config = dict(
    dataset='views of escape-time and Newton fractals',
    crop_scale_min=1,
    targets=['palette'],
    num_classes=7,
    arch='swin',
    activation='gelu',
    fused_qkv=False,
    bias='none',
    moe_every=1,
    shared_expert=False,
    widths=[64, 128, 256],
    lr=0.0096,
    orthogonalizer='newton_schulz_5',
    final_lr_fraction=0,
)
Rows from expert 5 of block 2, named by matrix and row number. Rows with one number belong to one neuron. Each number is 128 + 32 x the weight over its row's rms, rounded and kept within 0 to 255. All counts start at 0. Numbers have three digits each. After the name is the row's rms in percent of the matrix's.
# up: expert up (model.blocks.2.mlp.up, 8x128x128), inputs 0-127
# down: expert down (model.blocks.2.mlp.down, 8x128x128, transposed), outputs 0-127
up.63 136:101144164101096116093173135140155132069159135174114155169112147118136126137156027134106100110226114234139123182219140150140126122123135128090158127127118151116124158137135081113073119123153107131150072138130096144133087129093076135117075135153115135123136147089121119127122107035138123153185150112204117121153123160148083063154127115111116165159125064119110116117117083129123108122141
up.64 231:115110136114097108122186108128159075119105150126031086139158143112135125172120072173142212142110201187094128134148122097121051119108111144168127091141166125198119119099159159120138113161125099073120104151148120148116150133113104085155121101086112153113122116143172134155129127097085125154082134106084108064110162110158123067142109142042165145152131142179101091127134180207138133139133
up.65 051:145133177128151086141101085142114149136074149104185064145176090090117136095083123145129093167072109035147144175084115102120107129158118148085119180114089031138127149109118137127114151129179133194114117151159121141145176120121129125140146146164177151132134142098104133179110120097184131123186131153157138139147129125161115104058115097169162170125137079160141048070160147074113146117141
up.66 167:107128156122205179089093189157126164131164131114171108113131107162160112123108192117109113129124132073160146131211129192182221108151129142132132130173083201163110161175124155105187170163154125140114167131128127106073070166142103147123091115074146181102148174127108145105119076170112131106127108113077138181152112148188103107151133133087099147129114110111148117109141164114126104085132
up.67 036:113125124093021145113118150136132141140110069111138133120111170117078123123103138159131132095068135126105125156064141109173161101085106138107121163150103140074107154081109135113113121149123093100114097122190124138082128065148114115147155129109177129069114125146148114126135108094085134100117132152148138029030107120040170181098121139081112153147143143143127201189154122179132149116135
up.68 080:104185163114141147110089142115143082091159206127096099126075125132123125181119071125130156129156163081114136123146129104068175098160144116118125125118142100181127154122137093131159122142171116139136052123115121157119008119132154140139175118106132139100116106128123120097128092121098163137164130161162129074143168094250063110144122157072168144157138064113145116129107106111162106111179
up.69 039:130113112077127096104144133113107110114159183198145064149114140124145104161128048116109048140138144096136085103131096214145182120114137090068123066118117147138181212089140119122176191099072122143119098096128148103120165110133173112128139101156129152137124122115125114126141096132114149162179107169113122115157109120168097126119163154181123064135110085080062162138143114166113148097188
up.70 072:143122178129127106147119061117114156151085165108145000097169094150114135121103206085109132121070156140151144115030107109067145139154121104114128135113167084133077135183140113110113118110147105121116130107140108129166163153116110122123132124113142106157151132148139141141129164113134114180167165106163164117135125118162099117159092138203137151128108119115124060022143082130135096142123
up.71 081:143094091113122120141175068101129092166120132132079105148119120052120164138083093177169181130141127140138121066099105113169147128130084151115133086112157118101129077139147133133126151164159132085119186149072160157141183097097134095160158117099175120166114160142132124139101173177161084139097139112042143155123171137091208183138116124125112081122109055151103112102187108191135158158096
up.72 034:127113200164193129107093161160126160077122123107147013127138150121165107132150120113112197099161120172141154137128093137094140114103152126109114093146163132193095151145132157118147177108174117126171130111123121133116087139095083160126096115091108138111129130184105130079098131139170136148206109132143146165130156168189180070143117146123089167194105178157176161100141129081168076123163
up.73 163:095153127092104117136132075133139161119124039117128118173145138116110095169121026119174102136135131176124136101103118116125130063163125111142116145133155134191200132028122141148137148128146159099132132143040105136138145125095134126110121104168112181105123155155137134096138134078138148174148127175078118083099132102241131123118145123068160097105141132116117196125174160095144104132143
up.74 052:121168164107149127119082077124136113081127216080112000141099091151104111137097133121135081142155129124126134154115078091093117113151101162067162091099166146133147164155148106108144116135181111094134171079084133158107206084107105151161144110121134125140146104159143131119106148173154125139194136083055123110092154134102169144182125140102132169131137149161176147075147127108129131122168
up.75 045:117146125133128148125170085121130115147140105119163032160063095114124097192136109090119115089143084092114131115138091112155115123126129106090131117130097143071189155126128067136136160155086155135140110134166126125156197126117132141136148159187161145098124158110136107164118123100104114071061111164188136054105117136186089182080165195193139131121114055118123143141117053112112090103151
up.76 154:129135162127130131177114053123113127167095154138047164070090065151128129152099091147151157147092130141106137169105089102146109145073116101090126043126143052183116114122162172143101111126105149090138163129142166115155129089093114083120148092149118093127133086171178130142149146132093094110137103157031131112113130094086129144206112179126155125116127182166137124076135161182139164128156
up.77 056:131110118097155161106117112119108167114144104166127043114107105186143125141139134168128127102158168223114129098125130182147170132098094121113127094127133142123244169202147116131201139139097119093114121154208124116101155159122157128107109121118145143118128163153142105139132111146107129131109109108085115192113108079086122157129155233223136102108137084117095139164146141155117137125105
up.78 061:133120142154139142144112200113136141099120174158113210104146127153116139084099178126094189136159097102138106167098170107079179133191161090100130116131168100159130087174135131113186066140158126105102122123113146127153126233123122120108149120124100117157138134104111126100100129051112109116148153067127132091171143148128161080231095117098079155177138177110132108109081138107132119139077
up.79 121:129147173088035092135114159139137148125121104105177155147102121145083108102079138141154191103112152216111099102104114120115108125179154170091118116137108103044103173135146132128100174124139101127148062158169147142143110124120149152118151112158106107149139145165131144061142116207109104127111119137127154120078123173046155087087109103039136105106101196152115116124123193135134139121159
up.80 123:131118113122111126133162103127112083134107186182141095129101137107150125159152077152099092140127152161112135173067140137151006122119146141117125102140068209145188112141149055144123083138159144133112117138117117094133153105181110121132133127091212151101127156141166117156139119104121124196093112196175115058114125120128189114104130144192148102105136079136105151129151106092097126098063
up.81 049:143167097143182142132155141167126133132091106109082072144070095119127130165085176153142099137161131080154132077076088123095145109146101140057092096149151179144201159081129119096104086109078087136105105111199129160165150085156132101146156124132119146137125149219138117101117157154089115091029122122089150105102143168156133194111116092134148148127120182153135183174154112121129146127117
up.82 034:092091150155142130144163114173111104124082189107186060161153093148136116153121073096107043131100098133168124101157149165123053138142162097120103153130101162123082082039140076125163144131183114181134127110094126146126153095147157130129110134134166176148102118064133120174132126106112132109117094150110131102092146132164134047124125115150159182156154032125130056153145110122123114130123
up.83 037:123136137097178112132167123107131087104177126097123000125094159127115133122098102091141129091219111144125144099197087108078184132107114102105126092116191106190179140099147105136130135161139120101150110113152164130138112114140166093143175108115141145138107182142150133102102159138133101125155144155214149136191138134197185107180143145116114167153120113095120190111107121163095131151099
up.84 117:134147106120089099152162150141136117072107127135139160167199170113115158120116221130152123096150149141138133162145105178166078168136107131107148130106129132166052075203166103141135164127176061118127142151105108178137119111131134145166142133140125119165127140103124126163117116174163105162145169048160141093108192165118165090179125107095067180155126141133112164103119171209126185153137
up.85 024:135132202135139145111095122119155179152103108147111012161161143164115121127063141167134163094097104175116159150138137126120092150153108146102117124188103140141161121190144128090159152138170105110114164123092097125123098150108042170128142140128127124121135162145141115063127108095130092140137123092125166141088172140182167018165097133101099178133099169145143154105107086128184076148155
up.86 175:141142143132144119131195121136112169125132133114099131112145106088141114100145207136121120125055147171171122190139121164126238136182117088120120136143140044195017123147113137126133130138131130154109083133121118120130212176101155097112108152117128113145120091090119104137123106044129114063150143134146132184153123153098092141088121148156122118131106113120166070083114073112123150130124
up.87 042:153103169088196078142147098113148145117074144123153076139120090082131108106213086116085079165077151099123138108120163167139144142065142080139115127141131154111100134113098108116183136098180117123167157115187114121173092131119146086125126158148138090129137091112136098196149118081117167150108115119144147063103150107187109072097101127181146130146131081118068126081123077188103121145059
up.88 037:098147086122176130095104104129125151140147149163151074112081121128158111130198098154110093057076166157172105094134127182139132111159151088100107104130130135097135110176097073150175143090149135130148139139170161091138164125115167119129056106116146182167125093151113129096104137195144115044109109135101152100057150129159073150143152143221111069096139143108102069106146093168102131132150
up.89 123:131124116058153129128212101131129145162102129126117025107129055089122108106163157150122068121052075107126139170097106093148166129148129157173130148154109053124128127146114161110138156145154101136103201117136115168126182056123134137136096145135160130101138110145102094190142153135136140075106126132118137187047140096103094146080119150186121108105136079176133144133149090123114164142102
up.90 049:104140108140135132165108193128158125105127070089138094128156176092110113132102150109117205106139160146124134173044163112115184152108146107107143144136170141193171133136145186117155153144161138118122119135107129163129000170129111153119204132114068171130120130121133119128121111154154122179155140103168157137101167149217125098135083188099085171160155113146120116152114145159166119119125
up.91 115:119148149144146114120179095152115145156114139109158042132187101112091134093117167133107105135083100133148139155238116160127070113134113179087134165125189173170226159085142090106153147118177111124114130127050082156132070140114100124120163147176147111140110093144087117129127138159154133143151158129151157122072133145174108121152109210111093172143136158124099120122140124147156111175175
up.92 119:165130088091095120141172095114110115140099179131078105153153128049135130084165116131164156169044139136112135113067125061130113158109136123225134158122131095128190077124144182151098091151102129116145188130054139140142077071139166145154099092107131098183105058128112090166121144124141162103076111117155108161117142142094174131080113119151123107092139122161136082155137090132158162140104
up.93 095:123129121132105151155154121123131081126166152189157073138079105109136136153121159057127110139218119162118141075173113144148119127129085210093132058144133082152152170142114058124095072162093143137093120115167147087112123136107129151164170134115148167111147149151139132109133144139115103090080135123216127118113136126226114204151155150162101107131115070152135148119145072167098137111156
up.94 117:135134156148161133091101122112086124135117135175128069143104114162136138192147131161120156156132131180115120080180103112158091104121135124118115092115115105214101157124140126159159170117109172113111089138208112107160096128156156092148126122116166097105125124129162146146142137116057129128071100173140102074084125069238076160124149171208205116111118076121147104123124130128136073114168
up.95 091:128184177088171114140111077122078177133103135137118173095147108122124123098115231139147090119080081113123132087124081075151204132094077115112129144107165041110162150192125158136098125136129110157134172115153120117147155132119122099139087122146163088157138112163128150109139137133120126057167137105120144158103157126089130179090134171107123171100136146161195106094125093217115155172159
up.96 046:171109145121144104145167113123138142182122146134157162131130093164099153081107180085133070135103130087126148119226134154091102175069071210116138100108140185095132164176159109106161133174113103106109098137157176155127059081120156132115121124093139127145121189131107118123136102090135088092137088059132133145147118154188147137053092150160080159124155107121123183117137116120094176151085
up.97 156:137107171141158122101102105122122157153163133113143170127141100131142146090133204126100113120135191087146148086211124163110167137126089172161133109145123124082000135197145127128156110168101123136120049165190104122094104159119128107120076116057140133078130161136164124135111107079098092107125111133115141183187107137125087113044125109103140118099106104127164109085121139105120099110119
up.98 077:140118084155082143171096137106151081089133165118152139083097176140163194104115150102143129139183106089122127164133141130088096141134116094104135124121169195124155068115146090151169090096075154116133104162187154083092131138136159141137116124132126164131121184082106119176083135072166127192094135112223094119176064116094173146119131117174129181137144106068138119155109120097141146151059
up.99 139:127139110124089113161138117124120113142140174150147230144122148092140125181093160132140038132119124174139143111053098128153156121135086105103118120158043147068052126117135133139056092153134119131091186136085127140115098093118149129133174103117141123120125156153157134107115148116127090172112126179093160035098109119079217146103131131096154092101117118121171130096150077179128140109126
up.100 120:115142124131101144099150111117125111080154200179110171171142114131146096178152102080106145146204107167140115140125164138144127116082153116113117129136107114185177147076129059101107113145126147127122160115068095093139010138129124133133144134107113171101126064126110114107107139056086137102101131110128128146112137127200151070184142170140133121143139124099117116164094062190108053133171
up.101 132:136157129124229153133111117122112165097154183159140196129150098076146137122156202094117158104137174126138128126151139133100202166091124130154131178124173137154125170174126117114159123168140135148122158137174126135119047130146142145140077128116138126155129070108102112126123092124136143050127134114169132216167122133217077081136122167160111135127129052129150073150096132180112134135144
up.102 178:118120117177112133148066162131132098119123091139095223157139195126126152116079172137152181116130112104126139107157112125063031100153121142142134142115122206199174122115138119127139144142158122120151092140109143147129000161158126135135138127119138144120129168144112143126111133131142134147145112095127103157153134129145180132178116115098120155139157134136121188158144165001135093134104
up.103 101:145098114104124040141154079112139116130077119111142080177136149095130144140133099118159059109158149137120101072076085115111109136116110098159127198096134122033163099086154147144070134107133110148159152136040103126166085130123162123149107137162131130168138135093110140179129149174181109126087151105170135081123141192124126070106126095182151130080141050106108136117158083148088130145123
up.104 098:123116114155121103137147119134114075096098194128072000133137091116127101148115047088116116146101123023111143145045135122120120136102125103058123105140117101102160133064129116128160132133064127128136149078095161129129144110136133111106189142120119150139121072125167110149133109053090148074107102128115119122132139184099129162100113157142124117149148177160091102172101154155112152104119
up.105 058:116140106117175137140159186144138122077135159161162179118121118101102133102152154099110087131169100095141147216138151140123122173117122123097150129151201169170099127211134126101155093130155131120091162151137140118117083159128112153129186136088116153171131147093120135146121111149144111150114149072196117098153147187162125094158134136092009168167137163091105099102113152221133143120079
up.106 096:134168160123125135158122255131147167059136159090136131106107093127130131096120129124135166095220118127119132153097133147163108141143107175083152151136123193078186116172127152109085104128159110117083158132167140129150133166101094145130174119145104120141137134131110135109146110074134103145166151082215133138096156153170134109137107091077063156171133161144143094122134150225136142125082
up.107 052:112133119118152128118210116139122118152158155165081079199104093145106133200111096151119124185142036081121123104140080114123120102090124114118116090134109140069248142159146097142184130183152097121130148116151154164109138102139146128133155126129189173131121148092137117177141123146096162116071117122161100059100135155151096151092135188114124132110116090149147144136162111109108164089060
up.108 085:148140074152072054205158120125139091130101082123117141145130171162140128164092171116157124182103155082113094090171093101076099142118120072118118143116100144214135146105143157129128138113089139132165087123190100130168021152141148120151209121141097142152119107122121129193121162132158162143132110127172133076183172116174119097099141155188169114116136141120115139155094158169118123134133
up.109 080:113104109183189140118085158132131111186131146109146084088149180151124149119103084155119182028131196228127131078131137113170057135139117157139123098166139078148100115141117186124124146140136089123122129138131108149109144119133090137139117120080091170137137135176157109111096141137109081162108152128053166140094136127134219210118092130081136131150131087154137110158146172148153142138123
up.110 033:082095152116184122102091126146118130070124177163134063167103173114145121160135079144086119185163142227114125119100127156098084097203163107114128094156160062140176183111151068128167062101180100130134072112143113136152094113127081113131142122102117118094147139147130129111124105074094102144113107143166138070158139167132138074138124149110154098144147122112092133136141072095115047111106
up.111 044:146123107085072144132088088115140100128120161116133054097092148099136127119168171173113139150059165083086140182087082106161180150129129169174133090121120132115104134130121170133169132118131129113076171107104171133077153051127117117161098077039149162109105085107115110118149129100130181141106158145142099095138117070113057177167136133147129083081122109147178199107157120096144137098126
up.112 038:156131126174199108153091131112115113124114084143100183143133165119131151123081129152162255083185105138126123172054103102093173146160108126128140151134202126218174096151168172143116135129146137123091126184158120157152175169153129142147170128143127149136120071122108144093122093180177114148146095120178132148165142159191149164145127118109149120104126089144161114112136135105142156133149
up.113 064:123113056122086170152162102139118164090151148125168180102128122102144140118167104127126062168069075137139120152098098089092148107138141118153137167123067178158082121122096146122042109166146111123061167129125170111127149099166144132119129142085148131111121165099128115126131134129134128133201165161253134071104106079121041153160157159162152101110148130155129115142133086097134135125095
up.114 203:165120136160093088124148107124098083108112232193117236127114110118155150107129098104129119162135136119103121122164130139096125172137123118092113102112079110078104113169157075147095103133088153157123079149094146121152027112158165135141080126122147104152130071064129119146115118071131118048080099124143120148146108167072132153112136081175148130096110112105122068149111076161127117119119
down.63 137:146129142121171109137156130147137128129115102178104190120042122082103142109122038092153112135100113255099126081151102170124094100156140063103104119137097153186151150089146077138113078150107134127103127141070186126142095124142184120089090135153111153157135094104131137139131166122157152101101119141074113096155134099102052125122114139111152135099111125116084202153145121073130112122101
down.64 216:149203114096146112136115136137119080117122116167116028127075125121115128137135038151138100172166065163084104100159105053133078105130134150086141128118118088132181129089105161147099123117095125126107140133119148129154146124141097092159162120144152189158115109102115121132145141138137135140121150122073089050119122117233057151179157151122145123112179084116114192121098154127108149156169
down.65 051:103173130217141102129145146138153149128144150124158097108162143156143119163131136137119117130165180130144134148184152172162163093166161173163126154159142114157131126105147152111222083055139168109148208118070063120122123160151127119044134116182150078139131059114135142187138149107125141134174119140168111142094122141133110120147096127170139132120124197085104043136148120100127078146144
down.66 170:141038132171091122103126138129086119139100104122169143121138123134089136114099104206094148137106108016123134073152137073118076139141148173183086144126125109133093138153138086124179167138133138146144212112138152123135030128136124157135053150128123052136124176125131144112107151150149134139103136124082161105094099125070194120137132054113131128126109196113157144131133122141118130109133
down.67 037:125161133196061133182087143147136139147157145135144110123106167100104140145144114084148107180088092139134098155122108146055086110207095060155073149137153183106125100175141218122174167116133146100098191119155101151140152115136174070118149116188107127125130129156135132139170157216097114125161132140073074059120130094128163086114138164148100122144122120136136133113135167163109123142138
down.68 082:111170145043136145156095134125170121151150140115163206108080108123190126138155148110152067121161123141149147089147126072120107122096117114089169168143097213143181162140115177149098121122089091117151094136073137092154098190100105093125152095141133122091130184083100128144120116130159146153109140112166082081129117163129125061172138138111146174120188075110116119061104096180129129135069
down.69 038:104106137068135138130132121113186094145157058133099139118108187111129121153186151112111153105120210194173199144128148077138196083123120046162135146126159116118111085087116179111098111130145119127163076123137118168126124162142112127124159109143071193113151118105135153142117119134074161126065151123077067100107137111180046100152118155127170132162166079150149095120104114115095115132117
down.70 069:141134132179132149139149146124143119162123170115119131139191130116162146182148128117136104133185186101132107080118110173152116189155109212183115079142123070171112164145127072124182148119140205121159133120066108120146073143138112101143102110147133104112132058120126143173092140180137169147058126135130195129103121135122092139142115130160204155143155167171111077082151157085098112138188
down.71 086:131208131148125096152125128119144129118100061106119079132142146149154138096129125161154177143110092132119123124121141000147035094122125112072127182143108168127159092091115076137050116093101143138166124120163082139132133135147098098139166141121164146137110104160123116196128138077139101143167127141135087145141151126225114108128158171177152121093174197110146124100114107138135132122123
down.72 029:117023132120059163127134141096090140123143097125103123103126177127098120110124131103103102150104095100104106068202142106116101117132152164099149131118101194104115160143105115112120186188116167139200086110133091163108130103140130166125065110072097071131130228130137111094117096148135149130103164162067127133082119109077152118138139129138190150156144155144113122199111160168094163111116
down.73 117:115110133081207133122152157120085123106106100132088143146099115086090153193111016160089072098150144138124152082142167167067082125162121084131106157137138070216195142097145106097162094117111132153145092140036104102148162126149115126123144142121172133134141138149138137099180122153140138173096104142134178092099140134159069143095105154125117096159131083108119174165156101119133126109122
down.74 065:119172095112103124113070126156107155100135136096116104151159151124108139137161058084112121165117163049148131139072161087113094134117147081138147084139136160085133147199112120136144164099115111101145064097158074155155079155138047177141080105138090105127118138164164142063104158178100116169121141078039139179121166148116132046173150132094142127139140127134165129100093150145120129129167
down.75 043:133171114070144108108147156106148136142153072157120092123177125124117147108139133118123164122179166117154154136064156103106202156179132066109158086144144162081056111148147158111132126108136097120153072103245139101121142156135072080161161098131106182117123099104139130146115133124121134140105125105075110109171170151189050062133136114105162176120156123133091088095140109143117128163177
down.76 157:106107113103125110148141130144111084128094151068147091155153131148166133178117077137109130120105195136178151137155097147104017126133144106126107174113093075143187084093135159129079137079165118118163146130120071107109043089121113177187155145115145090142139138127102131088100138188162118148098124108130179158109124179152191105187120075185085129111104142086153090127124099164125144160137
down.77 050:110152097097182145116124183086123160172135053140157053138143090122124143124143094152110124097148141174173110100123124136126082136147116112113144190149131047016072093112142181111079103095143096150144117105247098155131139096142138124137141139148145128128122152082115118154103128147113097136094174152136116160158099173143089100139134102147169133142138092086181078143118123137095170104165
down.78 074:139104148189016107120162086140156114145145147120172095126114095157080138105130068139127150079149115130091145199219145144126082146126123095083116095100100083055154170123162144137096098134113126132123083147136154108154155117140107128107077137115185077083120135091122135101098145058155172110110129146170083096112110156100126118135161101167139175123162118129124094131153115044111076116121
down.79 132:145135164157070140158112111091099153179140185164077168141143156137123152105132088121168105226087090182163113108168120181164113114162103085174122173125104182110098107081131121141132111142138165106090185148127135132110145104153176099128217115151144130114133067121155139184135153177126106134161088167116122020167147059084105115141133132156122118109082131141160119117121141139130111127131
down.80 136:150090128094226125138138129114119155137124051199177186141066114104143131165122128160091134131121106191179168127093133202095200175088115037119160074161160092117124132171144120127193116113142115128090187129131121084186178156106142111102107150179133120141132091123157145196140134129122080128074118111084158143144152146129112126110112156149118133131103082101128134121111136137116126143118
down.81 053:101062109066178157073152146126122173173165138097065041135202150147171151139145177098100083160141144162167125120082133147056124111157142142158100133141130120115089145163151124099080162118125124139125118087092137088086125123139072143188154112145119124110121142105096122108134120186076086151086157105117123104102103174170096079160121074135198118149108158108137098163104093159073130110136
down.82 032:125200141142176104132165140156109177121129125217110178083101091145086132176159143132194080106126130142100136120123158128139190148097102098102127083166108079176156134155140062123158121096112094084123137130143105100121086168121109100122156095111156126175138068145137122117118127129132160165089143099106172063110177133116029189141082153141192087134101168155110107088170123114126123151142
down.83 039:111141161090101145122079118149140127141147080132071121129168162125122162131165102093098110112139142152138131093135126131088146134113090120091140059150135155000140104206115181106138118127124117117151080146207076107113161154141099073146077110120116150115136136189143128137096093165082074164097125095051113040130194153125123104148117113116132112137172091133092111128169132152097125113148
down.84 118:128090161193060141114136091141089068158122220160113134143158163123103125133114100122132155205082084133126151158149111191099177160182126149154074084099114220055086119130122089126103113179115126148082162139151150109101085149147101113144178123095132090079136179127169135140104132103109187114145106132121158106120105143100167168146138101134126130137099127178112090155149129101124076114157
down.85 021:118110160145140120125128143112075131105196093156158156133125179167146164149114206123136098149154123168069189097225135123138140182126157157108120132132108114096127191189120105140137166172136159085116186096088158144148115125151128107065053133133093066121150133121171160150105148157121126139127129144139167064076094106044122117113096159128135121135162137162126164207125149157128112105138
down.86 194:137157134113084129108120113139154083102144141167118195112084112089070137167166069095158222169137093055128111046123114105126185128136128085122085105123149197170162144114115112155173174145107140123129128140042169105133212154117161118115098139132139161140119077097111117188125126124124170085149112125101093178113126121097166200096131146121108118106137179130081136120139144135152139134120
down.87 041:131174118098160150117161102104139114110168068150122149104121099102097142134130141065133079104093141142131141128123094135146135146044111141080182079114144058137126107152111085119109174123115128125123117110093089130108087118108102102118150097123119154134117156119121112110116104095105173129119175128084050026109132100170015174081139198118187142128132104142131105138154115172110119205161
down.88 036:146154101087194115131140111071151176155117050085088114111181104131134121181116176116151129113121093132115133116082114159099104129107128088096155124160089109090077097135149153119099163065089079115167099099199099149143107112115167100148143152153130203106131118086139106129137134119129125172118112120057063187123143161217076098136111156114180104127131085111170103130082126109117169142168
down.89 138:137167138107081125174134116106145140150129164125130106092123138140117143114123104135152081154093179086120099088173127050164029093157113156135141137131112048203113136098142147132140145116094144112141104118094102110127225097130129116118131110144140135142135155102148114167150130139156180120183109153083109033125128083139097086088136161121126096088123185101143103103107162236112133135165
down.90 038:168118148112047128132111134122124088123143194153129196096116093085130160048124117109141099118175123159118154176182109093134043134192111185111094153122120237081111153108122187122089108160112124138142126126076153121122167132147131125143102160139158128130152191133124127149136079136153145102169118139131098022138124138079130104145128140089121136120139138129147108127100134174107120142201
down.91 098:121090120182133150084092143099122052125147184128087179125147103106116129172121147114150164180172107081144163076160087093149153158163147211131080058097162112067127175168146126126117178157135138134142106133134215144125074099131091104156117120095169078104131177144127140141077124164108162129054110117111150107096138144178110164144138100126167117121118091116138128156146119114120111172199
down.92 115:141139136064078147149155117114138114127152202088143149119122106195143129161131145116153130081152151134158157213193094094131094125127119127143124121110143121198161141113120156116139164115100101131090010105111117116060196135116138083121101149094122108086148191107141118101101145085092174127110144149147108064067110092168072145144182150150163112131150131123163145100115136144086117145181
down.93 106:140140130087180146134103109125120097155119065166127212108160158109123139144120129122099151193176113044116115101112144122134152160135121123108146069125129217066113126157118141144141146102130140109117141124216176093174134166140144080124102092186121124108122136167147134167121112097119090126093132100080093072212155130216144076189134139124130152128154172117089118135111158112090139143153
down.94 121:109166135039134122106107109124122119149114077150109187129171102138111154136158106087135108127068117140162151172121114145065168133051138077101136091095118134022168174146134185136112116117126124141138057122160125118113172103126111095146121127187137144125125154131100134152130137184128123096145111121082123119149163172115066076176134122109179130151123044133156114126105125117133131130235
down.95 079:141134155065103116170129091132133141162109088152101127127105096137146122143149137116144106143091144136088133150063152141143041152119117095124126091101154046168199199091144176128126065154119128110134047128159140132157205181127144130170179119150131089159120129127130129217159113140155138085109100147102139082128083106159145099074154191156170125092124087134164128145122156187137138111142
down.96 044:146099148231142153091134139107115128126097115142147088137160145155076126124087171168114137159155052095162103089111092120118096130124115176213118110090133163085108114162123018105145187131107137164122160119082130116126043100168122122075144144165139095081093114146114138166135128136112149107116123126082128087117143111072184196134138073127158137133091141145153096143149115079147124145116
down.97 173:124111140119107126138089122152104102134094097083146084120188134127088122142083133121116123170130095060159147090118084144101091095165135225141080152117117123141173142106124138117182223132108147124111076125142147112119046103120136090142137110126134097129127151168124136086115156191126183164171135133100178140060148103102222193153115089148170139094134172115103111127164156111101112152093
down.98 078:140117138203126114138095134127118123165087167189157079077113142143112112100151133187133162081070128126177097159172102154128098048142116088091095131121157118092129098162103114135105095094147139119056117141069142103124144126135127114130114134182156152129119068131113117118081178077145110110099121127098147149128118114126255179138134075159131092094120126136089109127133108045102085142139
down.99 152:135108131160132139101131100111121184152138113121097145104137129003077122082096090110134131154082168183180131135111093176018177122134131063154125139142148191120166134125111114129111126077154163115159203119091143142138127138108126144070117154144152124116123103154124117062109130077158128099209116128084148130124116162084106129147114120150057151137129159104173128087107143104119139156167
down.100 124:135110109143106136122110109131171152106147137152132163129054088156123130129126145099155101116188103145052134149078106065136078136112131140084136083117138187136161149130141042141110131174109119121147099138032200133140089090124106151138096122123144155117129198137118115160131123135125106130076128124088108064077124112116074039177151138110169150111150087128067164165143152088135128117068
down.101 115:122158119101073135136081109124159110125135107106088167142104118152154122113112117117167120186094092062133106082109110072088008122091134162079147149092124246102157149108103133130104174169123114132130104123119149139128072094124118095178156112089166155108119232132137112133118125147140159127137145114039111120137137106127111129178141095096193129120165101138126159132108114092130151126159
down.102 180:139047150099062156115101121150125135157091159160165095125097125158134131118101129179121140077142157109113140066165139150149173140115124175157124112113092212114144151120124081117181146139118120142118144133093101122133177102160083192111125133105176072093133199146154127082118128150147066117057117122113190135056093137074220147160131074155117130130115133141117115139131096187124105119101
down.103 111:108135118100084115157179118104164154089141212130150221112152125112116130110131122100169087093110138188096126143146144110173098122116120094121135127150127083129113129113129122094105124150113122117174110122089148122128209157114129115117185126083103098128133071106149132135107127120159139132185113128215122078109157133106010147082102154131055111142147149132106118152131105227128143159076
down.104 106:091105106147095135140153153126159122086174140097109166125089123116173147167170178095148153122158198108182140183087126108203041104143137123148085181168140070227078066132136175136092144127125134131159094123171100133098167153116193155187110122080119176118113138134128115113098117164110112137044148120146111166109178111115167148145134107113133121131113155091139129144147109140121148106086
down.105 057:149074154212054101107121087138112131126100185167143151113124115105103152083151073087154160137144057115143140159177102152097111145134133140094092060137134161076137151140125126139143070123095134144087149129122172139146092151146155122134090138151142116109134116082150144147084149088152163114117105122079092040154124142094160152166144068140126153100120164135129116126129132000124116130140
down.106 087:140107142201043129138137126114094127168136138151162126115143136094096159059103159137150102159107097127142112189164103184116090089228116081112111152141149135101113118084127122136149092133119154134074129154057178133144125127155158142075120155181085138135135116088116131100120121132143159128151106158124122064174112119045123166099099096119052089134107147140160161107127142027128115122148
down.107 056:108143138149208142120140168119137142131153129218144087110153121129117120136126137084084106049157145161170149123145128170123154153154118073111150098132159065103062140169141070119095107084133126138134108130233131119134155212117133134129152151131117172117126128161148129170117166136132134122094144126110108041141168141190039065153126122143151129150125073077125131113118120137104144139173
down.108 079:132160170040098145092129118135143095157179139137077145137162164076127153157146120169111119143119160091161174148142103125097167089083126131098129114128136230115156141132149159114098127173130163129128131137066119114114145130119077084178222109106121191083109107138147138081153092162114099162116148118118121087105126155126042135222134140071133126144161113146117122133106121135118124122209
down.109 067:129119095141094102093078129123098069139142131163088075155119114115154108131129207151118152143141173143129074140197096159077164126152147172163127106097099063153043133140123146119159159149147097133127194134169102142109245093111137123176104120123134107118141106109143146173134141171121110061100134111102118174094106108075114157162127119129103117136113146159174144164107152128122138111226
down.110 034:122087154044172153112185137110117143135197043128149074131126130075076131099130096117119097125162113168168165077132132144129160108127103069122141125149127141091217117146142106121155135132165101126151053119140112127160125181137118142083082122140139183111121122148140123142093141106096110177134140139145074132118144090200115104138102189095176196169152090057131133127145123143089118129080
down.111 040:113135132104177117183160134143109136111139091103113129152168135134145120162155144066084083136120083147138122194033153127074106195180139144078131108150138112140133136184078199113112100149137111144153162072181063151115120195131097129166105157119082141153107159126111129130129156183112153091119137123029138082151106137168136111099149151151133125169093114125190113107081167153094136106119
down.112 040:109103129120061124145140123123153146113142121153145147133158170144135144081119045079114129122163160122123106087149131070150074130183116127106107119146112158048196156096146195123111066153139139140126114118109120147143199174117154141113096128095116085104134146142157130112128130152125146127139142148232137125164161100063178181122099059073155105125119194156158128160161074104095118137074
down.113 067:155175154143177108094085163160149123130117110124095160144145161111140130118156117107140119113078181198150099163103113079088132130165130116137114129099178154167151189111126158117142136100146120188198142135104137104150123139109130131116024119168107093142110079133137139117128127097135128110194106137062140109192121139199145133158152106162201124151097097116165152168095071067112100133212
down.114 162:147162091096120083145124109148142060113132181148164131137056121232082101142114121161165139121124096134064083106145138138151106126104131118092146099105085152156210139090102083143128162127122112109115132113054146113156068075127106109152137129131154121159126099104122112125116181144152168116086140099083136138083096101137211203118141121136085121094169162127062183142128124073129142119102